A small model that answers yes/no questions on an image's attributes, trained from scratch: batches of 128.
Rows from block 2 of the image encoder of a small model that answers yes/no questions on an image's attributes, named by matrix and row number. Rows with one number belong to one neuron. Each number is 128 + 24 x the weight over its row's rms, rounded and kept within 0 to 255. All counts start at 0.
After each neuron's rows are labels from the 100 images, of 14976, where the neuron reaches its highest value: "top examples" is what is common among them; "lies over" is the class under the peak. Only what is clearly more common there than usual is listed. The data: rendered roads seen from a driver's seat, with toy cars, trees and houses. In brackets: how many of the 100.
# fc1: MLP up (encoder.blocks.2.mlp.fc1.weight, 1152x192), inputs 96-191
# fc2: MLP down (encoder.blocks.2.mlp.fc2.weight, 192x1152, transposed), outputs 96-191

fc1.248 [134 102 115 135 196 150 115 143 123 107 170 108 110 106 114 102 141  97 130 114 110  94 133 112 138 107  89 144 104  95 153 111 109 168 184 121 144 141 160 108 153 139 104  90 166 107 130 126 139 127  89 100 140 110  89 109 105 161 104 137 141 141 137 127 104  84 120 102 120 162 135 105 113 147 128 124 108 146 109 148 102 185 120  83 125 142 136 129 146 140 101 133 132 150 170 146]
fc2.248 [124 139  87 132 133  93 124 141 154 139 131 124 148 131 156 112 148 135  95 134 122 144 112 141 109 142 118 121 125 122 130 110 100 117 138 115 109 114 150 142 140 138 119 167 132 177 131 144 106 123  95 145 123 104 130 138 152 143 122 137 117 112 145  85 142  87 160 168 124 112 101  92 147 137 140 185 102 109 106 162 144 104 121 144 107 114 154  86 108 162 118 140 179 149  95 102]
top examples: sandy verge (85)
lies over: verge (83)

fc1.180 [125 161 120 153 118 152 112  89 107 195 133 180  98 101 150 118 127 159 129 129 111 173 130 101  87 163 130 138 133 115 162 152 139 134 137  85 101 123 147 106  87 126 106 131 176 118 138 123 176 131 143 149 162 110 121 128 133 131 106 122 112 119 148 132 115 124 144 106  86 126 118 112 117 121 128 145 105  84  85 155 157 135 166 143  88 138 193 119 120 121  72 133 149 135 167 125]
fc2.180 [144  99 147 124 135 119 118 136 109 122 119 120 124 109 178 125 141 119 124 145 116 122  75  96 146 149  80 132 138 100  95 134 137 166 133 113 109  99  99 127 118  96 110 144 143 171 125 136 127  86 153 141  83 152 150  74 140 113 141 146 110 129  98  83 126 117 129 145 160  92 142 143 154 158 152  81 123 127 127 116 119  94  75  95 136 156 110 120 118 111 167 158 135 170 139 137]
top examples: sandy verge (70)
lies over: verge (52)

fc1.333 [137 161 119 109 193 117 111 113 143  73 114 140 111 118 106 129 115 110 117 155  95 139 111 113 146 117 137 123 122  99 130 119 123 143 101 144 141 120 164 165 171 155 151 145 113 158  93 130 138 148 142 108 124 125  98 155 101 135 126 149 149 128 123 134 135  88 142 130 143 104 122 128 139 167 145 166 112 101 165 123 101 122 129  75 149 160 138 121 104 102  91 156 106 140 203 101]
fc2.333 [ 86 146 123 116 108 146 148 128 130 102  99 140  89 116 127 136 138 129  81 165 164 137 105 136 130 159  95 129 157 108 106 110 123 124 139 133  95 105 174 117 129  82  79 114 113 132  93 132 110 107 107 100  64 160 130 137 153 129  93 114 135 131 100 103 136 122 133 117 152 151 148 134 133 127  81 104 153  93 155 137 136 145 182 189 136 153 113 105 160 140 117 151 181  86 114 145]
top examples: sandy verge (80)
lies over: verge (40)

fc1.149 [116 150 100 106 117 120 124 124 100 172  95 128 141 115 145 139 113 122 113 108 138 156 159 175 126 126 126 109 131 127 101 162 133 103 120  92 120  92  98 122 140  86 149 135 125 148 159 149 136  83 151 109 145 150 159 136 162 129 117 131 153 145  77 127 161 115 114 181 146 120 177 110  97  97 142 104 112 108 108 138 138  65 133 126 106 121 134 143 133 115 109 105 126 119 183  57]
fc2.149 [145 110 129  85 134 106 148 123 149  82 130 141 146 149 109 153 154 135 163 104 130 183 141  83 140 136 166 126 173 141 153 149 136 159 135 146 101 154 114 144 143  89 159  96  91  69 116 114 111 102 163 128 118 130 114 139 135  95 110 161 109 124 104 119 127 141 161 150  85 157  94 114 114 148 135 116 140 120 131 118 107 104 147 139 200 116 156 117 117  98 121 105 131 151 157 150]
top examples: pine (96)
lies over: verge (55); pine (26)

fc1.13 [169  92 168  98 139 120 139 103 141 129 115 104 102 120  98 111  91 102 122 142 173 112 163 139 129 137 160 132 135 177 112 138 156 124 181 111 138 166 123 135 119 109  95 142 126 125  99 163 101 108  96 185 128 122 115  99 130 150 122 110 121  88 125 148 163 139 156 110 108 145 179 142 137 192 135  94  79 125 132 122 125 140 101 136 121 138  65 154 117 123 125 101 111 125 131 126]
fc2.13 [123 155  91 130 157 132 118 157 144 152 159 149 172 124  69 153 122 129 139 133 125 119 151 142 173 157  82 105 159 144 121 101 137 117 108 134 114 122 140 182  97 127 120 101  98 129 134  95 107 147 150 123 180 129 127 136 152 109  96 136  98 164 175 145 145 150 164 146 142 113 113 151 167 135 128 147 116 119  61  97 117 176 146 130 109 123 150 135 102  80 169 135 126 126 133  97]
top examples: crossing stripes (60)
lies over: road (87)

fc1.454 [122 128 136 124 130  87 102 100 148 144 204 132 128 112  79 101 115 168 169  94 117 128 138 123 105 110 134 129 119 147 102 129 103 177 139 148 110 106 123 118 169 131 109  98 141 132 158 130 130 164  97 116 131  97 115 141 135 191 121 131 110 140 114 161 115 121 123 142  93 146 128 130 120 112 123 140 130 118 171 158 137 131 136 163  86 147 151 106 156 162  77 134 119  69 154 115]
fc2.454 [136 169 101  97 130 122 112 193 118  72 128 149 102 162 160 165 119  97 131 131 143 109 136 155 139 148 147 137 123 131 109 128 137 124 118 149 142 119 159 130 104 100 174 110 128 157 132 153  96 132 108 166 135 140 155 136 133 137  95  84 132 118 134 144  89 176 135 112 125 116  99 152  99 162 113 171 147 121  95 136 130 103 169  99 158 134 128 117 120 133 131 111  83 101 140 122]
top examples: truck (83)
lies over: verge (36)

fc1.446 [161 116 126 185 124 162 119  91 108  93 102 174 139  79 125 120 138 111 132 122 146 155 141  84 155 117 149  84 111 169  87 102 129 121 121 172 132 154 126 185 116 110  76 107 147 139 112 142 117 117 150 153 126 127 154 106 148 144 107 126 119 150 124  98 136 144 188 116 144 120 164  68 144 112 106 108 158 167 108 113 132 114 173 145  98 125  75 122 121 166 110 149  97 143 152 147]
fc2.446 [169 115 156 131 143 125 172 124 126 167 158 112 143 129 104 101 111 109 182 167 166 140 111 121  99 178 103 131 116 110 124 162 138  95 119 112 154 129 156 139 125 164 167 140 107 138 138 172 126 127 100 135 162 115 104 153  96 115 136 137 115 136  86 139 120 101 110 130 103 110 132 156 102 122 116 149 133 123 104 152  82 134  79 140 125 114 119  87 133 135 162 113 153 129  99 134]
top examples: truck (91); dusk (76)
lies over: sky (97)

fc1.539 [ 77 124 146 114 131 127 130 141 118 116 110 168 101 112 154 133 125 151 101 101 176 141 172 144 107 101  90 104 128 104 144  99 163  87 138 116 146 161 109 104  81 110 110 119 131 117 110 141 125 130 156 131  97 144 135 106 173 166 154 186 121 117 126 118 132 141 117 122 133 146 100 121 123 105 144 127 123 146 132 129 113  90 150 118 147 190 127 118 143 100 101  97 115 129 166  76]
fc2.539 [127 139 148 151 150 157 106 112 138 129 101  95 124 132 123 134 134 100 141 118 102 128 108  93 143 128 129 119 166 120 175 152 115 103 135 142  67  90  80  81 159 111 129 118  93 113 133 103 123  75 142 119 125  86  89 133 181  63 123 151 107 137 183 140 126 169 106 170 119 137 152 116 112 151 147 144 138 109 129 126 146 109 143 140 136 112 139 132 107  72 149 128 116 113 111 121]
top examples: pine (65)
lies over: verge (48)

fc1.57 [145 172 134 124 150 131 124 128 124 124 139 123 141 131  96 155  98 121 135 117 117 116 119 137 136  99 138 109 113 139  99 129 113 134 107  95 140 116 169 148 105 108 104 184 117  70 122 212 117 107 147 156 149 123 154 131  88 138 114 146 140 125  82 162 178 145 103  99 128 115 142 147  98 139 117 135 138 123 133 124 126 120 103  89 136 116 146 137  96 112 124 169 145 105 153 160]
fc2.57 [136 114 129 143 125 140 164  70  94 119 114 118 149  90 142 122 121 101 147 118 113 192 126 112 106 152 152 166 118 114 170 139 157 104 146 100  97 100 127 130 121 136 114 122 110 122 122 127 141 133 146 148  87 146 107 169 115 142 128  94  99 123 118 126 124 101 167 127 114  92 129 143 115 126 109 156 105  99 137 176 166 100 176 129 124 117 105  77  98 150 100 123 156 167 121 141]
top examples: snowy verge (67)
lies over: verge (70)

fc1.474 [143 101 162 126 130 124  88 145 112  98 118 136 100 118 145 133 166 127 144 131 128 133 135 117 114 101 123  98 158 123 140 128 100 109 123  47 142  83 104 118 151 121 136 132 153 127 157 153 158 141 113 137 103 159 171 140 119 148 120 124 188 155 119  81 151 119 101 134 121 149 146 110  91  92 136 141  98 118 121 140 165 141 128 107  69 153 135 185 134 179 132  75 133 134 130 116]
fc2.474 [ 74 111 101 136 102 115 131 136  94  92 129 155 151 162 155 150 157 114 143 178 107  95 131 146 126  88 175 146 166 184 129 142 119 116 160 139 139  86 145 106 133  71 124 146 114  94  82 105  85 104 164 112 126 130 121 150 117 115 158 162 105 156 144 114 135 127 153 141 138 128 101 141  70 122  71 118 122 163 127 124 115 144  89 133 122 113 124 140 116 100 153 103 108 145 127 153]
top examples: pine (63)
lies over: pine (50); truck (38)

fc1.401 [127 152 119 118 154 141 146 134 104 143  88 127 124 134 101 146 115 121 114 142 115 109 186 139 113 165 151 128 141 108 166  99 100 182 102 137 116 110 143 146 163  79 146 163 151 157 143  98 128 121 161 139 139 126 122 114 134 161  94 121 145  98 146 110 124 140 107 134 138  89 138 139 128  88 146 147 165 163 118 127 133 128  85 174 136 134 143 106  95  87 124 134 144 124 103 132]
fc2.401 [ 92 118 140 159 104  93  86 112 123 100 122 127  89 151  84 109 156  66 158 147 122 164 108 123 160 118 148 139 139 143 101 131 164 114 136 109 111 143 134  99  94 181 107 105 143 142 138 135 115 152 116 128 102 164 138 115 160 128 154 133 134 124 135  98 106 124 110 137 159 131 157  93 157 103 156 107 105 158 107 132  90 121 173 131 138 148 108 135 156 131 111 152 125 148 140 111]
top examples: truck (85)
lies over: truck (64)

fc1.346 [164 111 138 171  41 133 165 151 152 144 150 140 110  86 126  71 170 178 121 111  78  91 127 141 134 103 120 151 105 130 126 115 152 146 151 137 141 145  85 169 150 118 135 124 154  93 110 120 130 147 111 104 144  92 138 118 160 142 121 137 133 125  70 169 131 100 151 124 115  95 121 112 118 182 117 135 152 112 118 132 153 141 155 140 120 108 118 144 142 118 118 126 165 118 148 122]
fc2.346 [123 137 116 117 164 134  98 151 139 155  97  77 149 154 109 103  85 130  78 124 156 184 141 166 124 131 144 128 152 162 149 133  82 170 107  98 131 110 129 106 137 157 138 113 157 115 149 136 100 136 122 153 150 134 110 127  79 147 108 146 160 120 154 130  97 144 134 150 108 132 136 137 141 112 140 133 138  79 122 129  96 117 136 106 140 138 131 130 166 150 125 178 123 151 112 160]
top examples: sandy verge (70)
lies over: verge (91)

fc1.90 [ 74 123 134 154 121 117 123 131 144 113 114 145 120  79  91 126 142 113 151 152 131 152  80  96 111 155  99 131 119 105  82  91 107 103 153 122 120 105 101 159 118 116 131 151 149 145 134 183 150 138 147 134 105 168 145 127 126 138 110 161 108 132 130 163  99 139 150  99  98 145 146 136 106 172 117 128 143  97 112 134  97 123 110 104 117 101 118 139  89 136 123  79 155 144  98 162]
fc2.90 [ 90 136 128 130 106 140 103 132 122 144 154 148 161  80 187 161 137 128 135 112  73 168 142 120 110 122 109 140 121 106 124 148 112 121 123 157 132 148 120 125 158 133 137 117 124 146 123 124 130 109 128 153  98 127  92  56 100 164  72 130 159 130 134 143 136 131 139 139  99 127 108 123 130 178 129 133  75 137 129 194 122 147 170 117 147 154 105 111 136  61 170  57 136 135 129  83]
top examples: dusk (64); line: no line (51)
lies over: road (100)

fc1.545 [172 125  89 139  93 148  81 133 120  68 169 117 104 143  81 108 148 139 148 138 150 148 146  88 160 126 114 140  91  94 173 121 109 133 107 139 142 117 146 104 137 146 115 138 155 127 160 136 137 130 128 130  85 117 125 137 175 119  81 143 163 131 132 117 123 156 132 122  92 168 134 103  84 118 144 118 147 120 116 121 129 114 164 100 139  87 122 156 170  84 107 137 151 111 143 103]
fc2.545 [153 125 123 161 139  79 119 124 137 127 170 155 149 148  98 120 165 129 123 139 106 120  83 171 110  88 127 116 162 166 113 123 136  96 175 158 128  88 162  95  88 134 144 124 137 174 139 121 124 113 130  92 136 141  87 152 111 118  86  89 123 156 126 125 129 100 161 134 129 124 137  89 151 140 159 110 120  93 148 119  78 144 132  89 146 142  45  92 141 153  95 125 162 115 130 141]
top examples: sandy verge (78)
lies over: verge (97)

fc1.452 [153 141 156 139 144 113 105 124 132 158 116 116 142  83  91 130 136 137 139 136 145 158 150 112  99 144 124 120  83 175 181 134 103  64 109 110 163 140  96 130 160 125 158 156 114 104 115 141 115 135 128 168 153 135 100 147 138 115 106 108 139 138  93  80 115 128 158 131 141  91 164 140 141 149 127 149 142 128 102  99 135 114 111 155 112 208 119 131 137 132 138 145 116 127 155  79]
fc2.452 [137 137 103 138 172 103 158 112 116 137 111  99 118 101 130 138 152  99 164 142 161  95 143 123 117 164  90 114 137 145 141 118 121 107 112 141 150  99 131 113 144 117 126 123  80 127 157 149  85 128 125 123 159  97 125 121 145 106 146 161  77 118 170 158 146 163 139 165 185 162  85 145 168 152 144 109 122 127 110 116 140 191 115  95 101  82 163  97 112 115 164  68 117  84  83 126]
top examples: snowy verge (60)
lies over: road (91)

fc1.154 [118 117 134 109 124 103 133  93 119 120  97 140 183 154 122 106 130 110 123 174 134 107 106 127 140 162 140 144 106 140  96 149 160 133 102 109 107 146 117 105  89 124 105 117 143 143 142 184 108 112 112 168 121 121 137 101 138 146  89 138 152 134 140 113 113 104 145  99 131  56 128 116 144 111 168 168 133 128 101 141 135 144 142 136 106 150 128 173 158 139 132 124 108 136 136  83]
fc2.154 [162 102 103 123 114 166 112 120 147 114 106 113  85 140 126 133 123 101 133 117  97 152 125 107 131 156 129 137 123  75 134 122 144 145 118 159 154 130 151 168 121 165 156 100  98 121 119 125 167  90 128 148 142  83 118 113 148 125 155  97 121 132 131 128 108 151 126 147 167 171 136  88 129  89 115  83  93  82 103 112 103 123 144  92 156 100 144  80 128 116 107 124 147 119 141 174]
top examples: truck (88)
lies over: sky (100)

fc1.601 [115 131 104 129  82 149 134 136 130 154 123 124 171 117 119 122 101 128 142 152 175 102 161 114 167 118 122 152 165  77 139 125 112 135 105 129 178 151 109 162 138 108 116 142 143 125 140 130 123 111 120 120 155 148 118 115  91 164 102 129 144 109 123 134  63  85 153 133 123 106 133 110 101 131 135 148 103 156  94 129 111 123 106 147 178 132 187 149 169  96 151  87 145 130 145 120]
fc2.601 [146  90  94 104 125 113 126 131 119 130 132 124 102 157 138 129 150 119 140 141 151 107 142 153 163 162 132 105 112 131 120 141 119 103 146 116  96 131  70  94 155 124 144 105 111 118 133 116 108  97 115 167 135 144 129 128 129  84 127  88 134  91 148 146 210 136 143 144 113 130  92 140 128 121 150 143  96 118  82 122 143 123 135 105 102 129 130 104 151 146 118 131 129 136 129 129]
top examples: dusk (66)
lies over: road (66)

fc1.271 [ 85 111 147 137 135 108 142 133 134 153 152 116 164 117 127  58  88 163 146 140 149 123  82 143 122 100 158 193 114 123 110 135 129 106 123 162 138  92 128 168 118 139 127 122 139 111 101 199  86 124 139 108 116 152 124  91 121 123 144 105  79 137 143 124 153 156 123 110  73 129 117 148 134 136 110  98  96 120 143  85 102  81 126 142 147 132 129 129 150 110  82 158  90 139 109 129]
fc2.271 [134 166 122 118  96 107 108 198 106  78 141 119  91 125 120 142  64 158 113 112 135 134 130 130 107 136 116 131 135 123 134 124 139  86 107 168 171 121 113 107 118 143 170 130 146 117 117 140 105 134 125  84 123 147 168  96 102 142 163 115 129 151 123 160 102 141 110 143 120  74 120 148 132 125 117 108 148 133 130 103 145 128 178 136 113 162 108 122 139 109 144 145 128 130  84 121]
top examples: sandy verge (64); dusk (62)
lies over: verge (98)

fc1.432 [125  91  97 144 139 129 159 135 121  99 126 134  96  83 113 129 117 154 123 123 139 154 144 108 101 165 177 178 122  75 113 161 125 113 138  81 139 131 135 105 120 107 108  84 127 118 151 116 104 125 120 132 129 109 135 111 146 137 136 129 189 119 136  98 127 132 170 166 143 142 112 136 118 138 130 110 152 143 148 149 108 101 135 133 165 135 126 149 143 136 107  90 175 120 142 112]
fc2.432 [142 169 117 135 115 151  70  81  98 146 125 149 170 125 157 144 125 133 162 150 128  98 140 171 145  84  93 121 162 141 119 126 121  99 156 152 160  92 106 129 156 136 140 129  77 119  63  88  95 136 121 158 120 132 115 143 149 111 135 153  90 108 107 138 146 127 127 124 162  98 107 129 133 143  98  82 129 146 169 130  94 139 153 145 115 114 131 107  91 119 133 130  97 153 157  94]
top examples: pine (62)
lies over: verge (65)

fc1.735 [162 147 120 124 179 133 144 146 145 127 106 167 154 104 144 125 148 168 129  30 102 116 129 143  97  89 143 125 130 128 121  95 146 110 154 117 157 108 139  70 109 127 131 155 105 111 142 137 114 123 128  95 108  78 110 131 116 129 153  84 105 144 146 170 136 169 129 157  97 153  98 116 163 160 160 146 112 146 148 133 140 133 119 116 142 132 125 130 115  83 136 188 117 125 148 161]
fc2.735 [106  69 114 151 132 151 115 109  78 110 132 122 146 141 131 177 160 165 125 115 134 129 135 124 161 171  97  89  79 103 135 197 133 167 141 102 147 125 128 139 148 127  68 104 128  98 150 145 129 178 165 146 148  86 145 136 141 131 147 109 133 131 156 100 105 124 153 106 120 124 174 146 139 124 112 125  99 119 177 132 122 108 139 123 120 131 132 145 128 106 111 146 119 114 138 122]
top examples: snowy verge (91); vehicles: zero (30)
lies over: road (90)

fc1.198 [111 109 142 123 121 148 146 125 124 131 100 153 152 129  90 119 150 129 177 134  95 138 168 125 182 135 162 109 141  94  62 107 169 146 123 142 130 111 152 142 121 127 112 142 182 111 129 153 121  98 124 148 137  70 100 106 100 192 148 127 133 115  97 105 134  84 139 143 147 113 127 109 133 111 179 121 138 143 170 126 113 142 101 152 154 177 137 118 125 155 147 147 158 115  87 102]
fc2.198 [124 110 150 136 113 157  76 160  77 156 159 138 104 157 169 108 121 126 165 134 165 103 173 104 179 126 131 120 147 137 151 154 135 148  96 130 141 145 119 103 120 178 111 144 137 137 147 107 118 176  98 156 128 160 101 137 135 111 119 136 120 114 132 182 108 136 126 134 112 117 117 149 111  95 101 157 106 120 120 121 123 120 110 141 159 148 119 103 162 103 132 164 142 159 138 142]
top examples: snowy verge (65); dusk (60)
lies over: verge (52)

fc1.399 [181 146  85 121 162 157 124  72 166  90 136 107 150 134 112 110 133 136 133 115 119 165 105 177 139 163 174 110 160 111 116 117  87  97 164 112 131 147  95 103  91 137 117 122 118 120 105 122 110  74 150 160  98 109 139 109 121 162 122 139  96 175 108 145 133 110 115 113 138 104  99 142 129 111 146 140 156 161 122 115 149 187 135 157 134 136 153 184 112 148 125 114  82 144 109 126]
fc2.399 [ 94  91 161  75 130  99 157 177 140 161 140 135 108 120 176 150 128 148 122 151 112  93 130 134 144  72 120 128 176 142 141 128 112 138 150 154 125 125 116 148 133  88 103 144 152 122 146 186 132  95  89 116 134 128 101 119 141 150 116  50 138 108 129 126 129 174 121 149 126  99 137 146  95 157 130 180 130 129 129 106  99 100 120 125 132 133 105 127 151 105 119 147 138  92 152 127]
top examples: dusk (66); snowy verge (60)
lies over: road (99)

fc1.398 [110 141 143 116 107 137 182 138 121 143 109 150 121 119 121 118 110 156 121 102 146 182 118  94  83 142  48 117 109 164 142 169 117 134  92  72  92  78 106 128 123  80  93 111 176 146 124 127 107 155 116 131 139 137 136 124 102  97 141 108 101 155  91 102 147 156 149 106 126  95 144 115 131 148  79  84 131 118 115 169 145 167 128 133 110 161  98 132 110 112 103 128 110 118 122 111]
fc2.398 [119 114 103  87 127 141 126  88 122 175 154 130 154 123 146 162  82 167 139 145 119 118 137 115 158 130 102 183 117 114 154 143 140 174 141 141 144 162 113 127 126 140 122 134 128 128 114 151 172 123 136 123 117 124  95 113 131 140 112 139 104 107 121  96  98 132 112 139 101 136 155 135 109 111 139  91 109 155 117 118 118  82 118 147 123 155 124 112 146 166 135 100 171  98 161 150]
top examples: truck (86)
lies over: sky (95)

fc1.568 [138 134 162 105 148 102 156 132 122 163 121 105 113 142 123 134 138 136 118 138 156 146 160 120 112 137 143 155 134 116 134 136 129 124 120 140 138 116 126  92 138 144 127 177 110 127 119 205 122 128 124 102  89 104 157 163  94 106 109 114 116 125 135 127 137 113 117 106 130 168 124 111 119 109 135 150 127 140 180 118 123  74 115 122 105 142 174 134 164 125 109 132 167 115 165 103]
fc2.568 [ 76 127  85 127 120 143 130 138  88 106 160 121 116 112 112 141 149 111 116 122 131 101 128 117 140 117 163 127  92 114  90 104 131 105 121 152 115 126 105 133 140  97 123 143 101 150 114 126 137 153 123 119 161 142 153  83 169 114 105 133 152 122 141 128 132  99 119  99 149 158 129 101  95 149 128 108 116  49 105  94 101 150 149  92 144  81 178 148 107 152 107 135  87 138 101 120]
top examples: snowy verge (69)
lies over: sky (99)

fc1.370 [134 120 149 122 138 121 121  96 147 105 118 146 141 147 131 145 160 111 159 129 116 102 160 128 105 182 112 114 114 109 148 111 126 134 112 156 123 134 184 128 128 116 143 102 162 172 125 142 126 138 134 172 117 117 136 138 138 163 125 102 121 148 124 136 142 141 128 123 154  79 143 103 173  78 137 111 141 128 135 133 102 123 151 100  91 139 102 175 119 122 121 152 113 101 131 108]
fc2.370 [118 150 147 111 111 156 163 149 133 140 127 108 105 113  87 127 104  93 107 101 108 119 146 161 104 102 120 141 108  85 186  92 145 146 137 133 150 135 137 119 101 166 153 118  97 132 124 118 163 128 143 143 102  84 119 114 121 121  80 113 113 129 130 172 132 140 141 137 144 135 156 131 107 135 110 114 115 130 112 136 127 175 191 124 140  91 151 101 162 162 102 134 145 131 116 131]
top examples: dusk (65)
lies over: sky (80)

fc1.389 [146 134 133 118 113 114 105 133 125 120 112 142 126 108 109 107 104 107 142 103 162 110 100 150 164 140 146 138 115 108 176 112 132 119 123 128 125 130 122 130 166 113 111 135 165 168  98 124 118 109 160  96 104 145 108 131 148 164 122 106 175 114 157 156 100 162 152 181 153 147 106 115 105 136 144 145 149 155 176 158 174 120 175 134 143 153 139 173 131  83  76 105 144 113 129 141]
fc2.389 [ 91 111 124 154 155 120 112 110 103 124 135 124 123 130 141 148 118 112 163 183 131 114 171 150 168 129 124 156  87 139 101 143 141 126  97 127  97 145 116 102 134 137 114 163 157 126 129 116 132 151 112 179 127 142  96 150 129  93 144 120 105 130 140 118 181 123  82 100 143 148 122 119 131 106 151 144  87 132 116 126  75 149 153 125 141 130 142 144 176 160 119 158 103 161 125 140]
top examples: truck (86); dusk (62)
lies over: truck (75)

fc1.718 [ 84  92 118 120 163 120 143 127 128 113 138  98 146 126 119 102 107  92 157 124 122 123 107 127 171 117 130 111 152 155 121  82 121 118 122 134 131 113 137 147 126  80 109 132 118 133  99 139 114  96 123 130 109 128 124 125 124 105 115 134 149 125 126 159 196 177 112 171  91 126 152 118 103 120 132 108  91 181 126 164 199  99 109 142 111  96 114 171 158 153 104 183 116 136 140 132]
fc2.718 [124  98 128 157  95 112 172  98 106 181 129 146 114 101 113 149 114 165  76 100  98 137 132 120 138 118 135 139 119 102 163 191 146 151 127 121 141 147 135 124 134 114 127  93 113  98  93 123 146 125 123 134 125 142 136 146 128 113  82 135  97 115 162 169 172 138 144 129 127  89 143 101 111 135 101 135 135  92  86 120 135 147 170 140 140 127 153 126 186 115 152 134 114 156 148 140]
top examples: snowy verge (64)
lies over: road (62)

fc1.751 [149 142 134 106 109 151  98 104 129 109 160 120  76 120  90 149  94 102  80 149 135 107 117 119 119 110  99 127 160 121 126 127 140 128 165 156 100 121 138 122 157 127 173 100 158 135 109 145 145 161 181 157 125 167  83 138 146 119 150 132  88 149  86 154 151 134 150 140 105 152 121 142 101 128 175 103 138 134  94 127 137 156 121  79 113 130 136 164  96 116 112 114 170 100 161 125]
fc2.751 [163 137 123 157 122 120 158 115 159 147  89 132 160 135 139 112 123 149 110 120  97 106 122 167  66 126 120 147  86 115 127 111 140 146 129 145 110 124 152 104 137 128 105 125 189 108 134 124 112  91 132 108 146 176 122 100 146 105  87 124 127 163 114 151 103 110 179 143 138 120 112 134 108 116 133  97 101 113 150 133 141  82 158 128 155 133  90 153  94 128 148 109 117 125 135 159]
top examples: dusk (83)
lies over: sky (97)

fc1.160 [118 111 104 103 111 116 141  96 112  74 109 149 127  97 113 168 135 149 153 164  79 116 141 168 102  72 144 140 181 137 145 131 159 147 152 147 166 152 167 125 149 184 132 110 148 127 142  75 161  91 103 130 124  95 138 114 109 106 112 113 127 149 111 137 143 166 152 142 167 140 139 167 150  99 144 153 147 152 141  89  83 142 148 114 138 107 152 135 120 146 135 152 160 105 108 121]
fc2.160 [135 156  90  91 124 129 104 140 131  92 151 125 122 141 132 120 124 114 168 105 163 129  91 140 131 105 106 146 176 137 143 116 106 157 136 145 127 137 160 132 124 115  84 150  90 140 143 125 109 153  98 185 132 162 100  85 109 108 162 102  91 124 119 104  70 124 121 110 116 183 133 122 105  62 123 125 141 149  94 151 108 131 112  97 151  86 150 144  98 155 145 129 130 109 116 149]
top examples: truck (84); dusk (60)
lies over: truck (37)

fc1.437 [140  77 117 125 143 135 138 143 151 130  92 100 111  73 120 144 154  70 154 107  99 135 116 116 131  76 157 138  97 106 127 176 159 125 138  96 100  84 111 144 120  80 157 149 135 148 132 139 136  76 110 125 107 143 136 134 138 125 117 120 108  84 122 134 149 107 128 174 118 158 107 171 134 143 163 147 117 131 138 122 104  89 131 147 109 177 104 125 146  98 114 123 124 139 145 123]
fc2.437 [ 85  92 124 116 127 116 113 122  89 137 146 137 150 154 157  96  99 124 135  92 153 158 163 123 165 154 139 119 126 126  91 110 106 153 118 121 153 134 134 137  98 133 121  79 133 134 147 150 143 118 142 118 150 130 150 106 154  89 140 131 121 115 128 121 113  98 116 133 168  99 146  86 109 118  83 115 158 101 165  82 160 103 122 144 161 119 131 160 110 116 149  92 163 160 151 163]
top examples: pine (88)
lies over: pine (50)